Weights of a small image autoencoder.
Model: encoder arch pvt, encoder activation gelu, encoder patch size [2, 2], encoder widths [48, 96], decoder norm batchnorm, decoder activation leaky_relu, decoder widths [64, 128, 192].
Data: trained on drawn small creatures on textured ground, 50862 training examples.
Rows from block 0 of the decoder of a small image autoencoder, named by matrix and row number. Rows with one number belong to one channel. Each number is 200 + 30 x the weight over its row's rms, rounded and kept within 0 to 999. All counts start at 0. After the name is the row's rms in percent of the matrix's.
Before each channel's rows are labels from the 100 images, of 14976, where the channel reaches its highest value: "responds to" is what is common among them; "lies over" is the class under the peak. Only what is clearly more common there than usual is listed. The data: drawn small creatures on textured ground.
# convs1: first pointwise conv (decoder.mid.0.convs.1.weight, 192x192x1x1), inputs 96-191
# convs3: second pointwise conv (decoder.mid.0.convs.3.weight, 192x192x1x1, transposed), outputs 96-191

responds to: purple; black
lies over: body
convs1.60,085,162,214,200,167,231,222,219,248,175,127,247,215,212,175,190,196,122,226,187,200,149,222,183,127,194,171,169,247,172,174,225,276,218,192,206,191,171,233,174,207,230,192,198,229,187,196,207,246,222,214,192,214,211,189,226,182,199,224,244,139,174,191,178,145,192,165,146,219,198,174,223,215,171,178,195,216,201,216,237,172,236,189,205,203,162,213,206,232,242,211,212,182,179,185,193,189
convs3.60,090,211,167,244,201,256,196,123,152,243,198,241,168,246,185,178,198,266,173,181,221,153,156,217,215,243,187,145,169,238,213,167,172,186,168,206,158,192,234,182,209,158,183,169,219,207,156,208,172,235,141,147,167,224,225,222,242,201,219,193,226,205,156,160,188,200,180,183,142,177,183,192,194,210,234,233,202,178,207,205,215,220,188,182,246,173,205,205,249,214,209,206,149,160,182,190,212

responds to: orange; plain; teal
lies over: body
convs1.39,107,182,201,270,217,181,209,203,201,115,203,206,162,210,189,149,209,197,190,194,242,215,222,210,158,188,221,256,164,174,241,241,214,190,215,184,150,228,206,168,186,233,125,189,211,187,236,220,219,194,174,224,175,219,213,200,230,162,221,210,278,207,201,179,164,192,169,206,238,180,164,253,142,222,212,194,208,208,216,216,205,198,199,243,201,240,207,176,171,188,172,231,191,215,238,213,263
convs3.39,105,170,207,196,162,217,200,157,185,192,226,137,159,162,215,172,141,156,155,183,188,220,226,178,207,237,202,185,212,208,133,235,208,195,238,210,214,183,150,179,197,184,219,175,180,179,175,190,251,152,136,178,201,208,254,221,211,161,160,198,236,206,153,200,199,217,161,175,244,219,141,194,188,226,215,188,201,181,201,228,145,204,224,297,204,249,186,213,196,202,219,197,179,189,191,190,203

responds to: large; green; crab
lies over: body
convs1.72,105,209,214,185,211,214,179,188,191,175,206,223,208,239,235,210,158,202,230,175,239,205,205,216,221,152,236,190,163,193,191,218,217,223,181,209,153,208,180,249,194,213,233,211,185,211,226,256,154,183,233,190,140,188,174,217,214,232,217,226,224,218,168,211,201,236,142,226,209,232,172,236,160,193,213,215,227,169,175,188,235,187,282,200,204,189,184,212,198,118,176,190,168,185,207,143,143
convs3.72,106,199,200,123,195,218,263,152,199,198,134,168,229,221,196,186,238,188,197,230,220,224,220,189,250,143,229,185,184,213,188,227,128,180,257,223,204,208,248,168,213,225,198,230,170,154,185,112,168,206,230,234,207,170,183,224,194,199,153,206,197,216,201,217,230,173,288,195,256,198,216,195,241,189,193,232,187,213,229,175,223,233,209,181,147,246,159,176,153,250,196,213,179,257,195,231,209

responds to: red
lies over: body
convs1.101,118,218,235,225,183,197,210,266,160,201,209,203,257,209,149,215,196,194,206,199,203,192,231,185,184,192,209,197,139,221,249,188,194,235,196,164,207,199,176,168,264,236,207,181,169,133,218,236,177,143,247,146,226,169,209,199,194,208,188,154,199,179,176,162,206,210,183,211,217,191,212,202,219,188,208,161,173,223,169,192,247,161,182,198,215,144,208,204,184,196,220,268,204,232,151,163,184
convs3.101,121,183,157,226,136,175,221,238,230,245,156,204,247,248,183,255,247,191,185,148,181,165,223,233,225,146,220,214,226,225,214,207,178,243,208,174,248,179,230,189,229,189,177,186,191,231,210,182,217,243,217,218,195,180,187,190,223,189,174,216,240,159,259,158,155,174,171,204,184,184,152,151,232,197,210,181,208,216,183,152,193,151,199,174,185,184,185,190,201,194,251,205,226,175,204,269,188

responds to: red; plain
lies over: body
convs1.70,129,240,207,248,193,217,211,255,183,181,192,229,148,174,177,219,144,198,235,223,189,190,257,248,223,182,191,131,153,179,221,174,184,209,165,188,169,204,199,182,208,188,214,209,181,155,166,228,164,108,228,204,243,227,205,216,194,173,179,151,201,199,192,210,185,194,211,176,235,267,246,222,170,196,199,228,191,151,236,206,141,165,170,277,251,214,267,198,186,211,219,208,211,198,189,190,201
convs3.70,139,190,192,222,201,222,220,198,175,174,179,183,185,181,159,188,231,151,195,241,243,213,236,200,153,225,265,192,198,208,222,227,212,195,217,128,234,185,171,172,157,174,219,187,177,231,193,181,184,300,184,204,185,205,207,179,205,201,183,201,204,210,210,210,244,148,204,195,213,157,211,187,183,189,209,217,246,211,215,159,123,255,218,230,165,246,180,199,204,209,174,236,188,153,211,171,206

responds to: large; white; black
lies over: body
convs1.121,074,228,214,224,228,190,222,172,219,224,187,135,219,134,251,153,207,208,153,229,228,161,186,128,197,136,183,170,219,241,215,164,210,241,212,212,155,170,148,152,197,201,174,212,193,189,162,144,193,211,216,176,185,191,190,177,182,290,205,194,208,189,201,214,215,209,168,205,228,212,195,166,209,203,203,205,253,210,174,182,195,196,212,187,172,164,201,152,151,207,200,166,171,141,201,166,213
convs3.121,068,198,222,199,135,171,210,235,180,195,163,188,215,191,223,210,199,160,185,220,260,174,211,161,219,185,206,209,188,136,213,200,233,191,244,222,259,232,163,177,233,228,172,194,183,192,231,124,184,197,189,200,199,207,229,177,228,230,245,213,162,205,209,245,176,161,150,189,208,240,158,186,169,183,165,174,188,202,209,180,245,159,165,208,210,163,218,203,206,231,190,222,261,231,169,201,224

responds to: large; plain; green; creature: butterfly
lies over: body
convs1.62,099,203,227,220,121,181,175,209,211,175,220,163,243,208,189,178,186,149,168,182,165,214,271,220,200,190,189,192,192,191,205,230,220,231,219,219,196,277,215,193,220,167,227,225,177,220,176,165,182,155,205,286,197,189,164,219,198,223,230,216,236,197,157,155,195,223,200,253,213,231,194,190,165,238,213,191,219,198,212,124,236,168,152,206,174,242,187,185,216,237,199,189,184,237,236,198,183
convs3.62,124,201,185,207,176,246,208,207,213,167,179,164,200,226,176,191,243,212,177,213,220,219,290,188,201,192,139,219,255,188,174,258,152,202,121,256,248,192,238,224,212,206,111,228,249,211,144,204,200,157,222,205,232,191,201,188,177,192,227,181,244,190,188,234,205,191,149,178,200,230,205,149,186,174,212,176,228,157,206,141,258,207,210,199,192,224,219,211,166,244,200,220,173,209,207,152,176

responds to: large; crab; white
lies over: body
convs1.104,124,185,215,152,236,188,207,184,218,244,201,214,160,226,236,194,220,187,236,216,152,216,194,227,215,157,153,199,190,221,164,189,175,252,245,150,191,173,231,219,191,199,223,187,204,169,228,284,181,223,157,184,199,245,211,201,248,156,168,200,172,188,241,226,200,164,193,206,203,187,162,163,171,174,210,189,188,214,188,147,203,150,241,199,197,223,207,97,198,145,193,207,197,213,212,173,220
convs3.104,109,203,213,213,325,193,188,194,213,159,179,232,165,176,166,179,144,233,224,207,237,216,133,134,161,207,192,249,214,166,216,206,222,215,196,221,212,214,243,213,123,170,181,161,202,215,234,210,149,238,219,208,207,225,235,231,221,189,203,212,217,168,241,205,223,221,227,190,166,200,184,213,195,202,205,224,161,202,184,259,203,247,185,198,178,184,228,50,247,167,192,246,219,184,194,239,213

responds to: purple
lies over: body
convs1.143,131,235,161,206,219,198,202,296,214,208,172,181,163,218,260,250,167,211,160,196,195,147,164,213,187,212,201,167,182,201,127,219,192,203,206,237,175,200,187,190,180,81,212,230,267,201,217,176,196,165,192,190,181,222,184,183,207,230,176,202,177,211,196,190,250,178,198,159,157,210,256,213,219,197,215,195,160,192,218,209,183,314,194,143,192,216,182,199,182,211,205,242,208,279,171,201,196
convs3.143,152,196,178,185,185,229,212,210,219,189,201,179,134,204,182,160,190,226,210,234,185,205,212,211,177,177,238,202,237,176,190,156,210,200,225,200,204,161,207,208,227,198,212,177,243,194,183,205,193,116,197,162,224,181,217,220,205,212,192,177,189,246,251,201,194,261,230,180,200,191,193,201,215,227,208,204,221,205,219,230,151,236,175,212,194,212,230,214,181,183,215,199,202,190,208,193,217

responds to: large; crab
lies over: body
convs1.146,123,231,212,235,140,252,211,174,211,174,206,199,211,208,183,193,183,219,207,176,208,147,242,140,155,166,216,153,209,200,188,204,217,206,172,217,164,206,259,165,170,227,222,188,192,213,214,61,236,193,196,269,201,111,201,183,181,243,170,225,177,189,138,201,187,213,193,189,217,193,192,186,182,185,219,224,206,232,210,219,194,198,190,207,210,210,200,188,205,199,207,199,221,230,189,217,198
convs3.146,112,173,183,182,159,227,263,209,179,199,239,224,126,216,231,215,150,262,175,155,224,250,200,190,185,247,196,177,261,196,212,204,213,222,195,190,172,178,144,182,208,196,195,158,212,201,217,199,193,187,190,241,249,245,158,200,249,204,192,222,214,206,235,181,200,170,186,228,206,194,177,220,186,223,242,164,191,214,221,231,304,228,254,221,191,200,204,240,221,168,232,201,233,140,235,244,205

responds to: orange; blue
lies over: body
convs1.118,105,236,209,137,215,196,206,236,223,192,224,219,235,200,190,107,344,219,205,183,200,211,180,208,174,236,211,225,198,162,247,195,197,201,195,127,233,260,165,190,189,201,187,169,232,197,205,208,160,202,209,218,189,197,188,223,193,206,211,199,163,196,232,211,178,199,180,217,229,209,180,211,183,227,215,243,203,198,199,171,179,180,183,260,231,252,233,202,222,179,155,187,173,225,217,203,212
convs3.118,105,209,223,184,221,242,191,177,202,215,208,207,241,205,167,230,365,198,208,230,163,163,158,203,224,215,218,201,198,184,275,227,167,205,148,231,228,196,174,219,222,120,227,216,219,231,174,159,161,235,202,193,229,198,178,161,207,183,228,201,181,212,237,207,204,205,183,178,206,178,233,143,205,171,209,194,192,209,202,166,195,201,185,111,198,170,197,172,237,216,176,258,159,212,196,214,171

responds to: purple; plain; starfish
lies over: body
convs1.88,123,145,201,178,172,192,253,158,255,190,212,204,189,201,183,215,112,190,185,203,216,186,179,219,200,160,231,190,158,176,142,185,218,229,193,164,258,236,191,220,240,145,186,189,183,171,235,191,194,275,172,224,152,177,240,170,176,222,196,185,217,232,203,225,159,196,201,205,235,218,156,188,180,215,199,130,180,242,223,192,289,270,240,208,158,173,165,215,217,154,205,282,220,226,187,215,197
convs3.88,128,242,231,243,228,271,227,195,219,176,180,209,183,159,200,242,153,177,214,241,240,199,204,153,131,237,248,252,206,195,212,158,188,203,221,189,250,185,202,214,187,226,230,214,198,224,191,204,197,185,212,224,146,205,183,182,202,209,168,221,203,228,151,252,220,206,211,221,236,222,236,229,217,216,220,242,231,144,208,194,189,223,234,239,205,194,218,182,134,202,161,252,244,193,205,189,235

responds to: red; plain; teal
lies over: body
convs1.174,114,225,212,199,162,179,213,167,247,203,199,240,168,202,162,254,173,223,187,192,221,249,197,179,225,219,172,199,169,182,217,196,196,178,222,246,194,202,242,160,208,214,237,183,203,231,164,213,159,139,230,171,232,228,190,178,226,199,200,228,277,209,208,216,211,156,178,208,240,195,205,201,178,212,206,219,146,154,215,214,209,176,215,240,177,190,250,205,224,221,205,217,217,221,172,207,178
convs3.174,122,150,222,243,256,186,194,167,154,234,224,168,174,195,169,175,211,168,147,181,182,145,186,207,205,172,258,201,188,198,180,173,180,159,197,215,249,232,200,193,217,237,192,181,222,129,179,212,205,280,244,143,209,205,152,178,191,181,232,180,218,224,196,199,189,212,234,196,164,188,166,230,183,176,218,185,242,219,232,182,156,153,162,240,162,217,236,171,210,182,241,207,234,198,215,197,217

responds to: red
lies over: body
convs1.180,095,194,199,190,208,181,171,206,163,158,185,195,220,233,151,219,255,192,214,230,210,208,165,193,198,222,196,168,225,189,205,193,173,152,206,199,214,212,138,170,221,212,169,193,214,138,180,202,220,163,203,213,185,180,210,226,171,204,248,203,209,173,214,193,166,191,225,186,208,164,171,205,257,210,171,212,220,184,222,194,200,182,240,248,238,171,205,216,177,220,179,170,214,252,202,220,213
convs3.180,101,211,166,181,208,234,200,250,196,243,207,183,215,189,179,263,211,195,189,210,212,127,165,237,220,206,255,171,194,243,176,203,210,179,250,249,155,261,158,206,200,222,172,196,200,234,183,195,203,205,191,209,209,191,187,211,204,201,207,189,183,266,176,207,199,197,295,171,201,223,186,185,218,159,196,156,201,240,189,158,199,179,169,195,191,218,197,189,248,231,190,134,128,229,216,200,186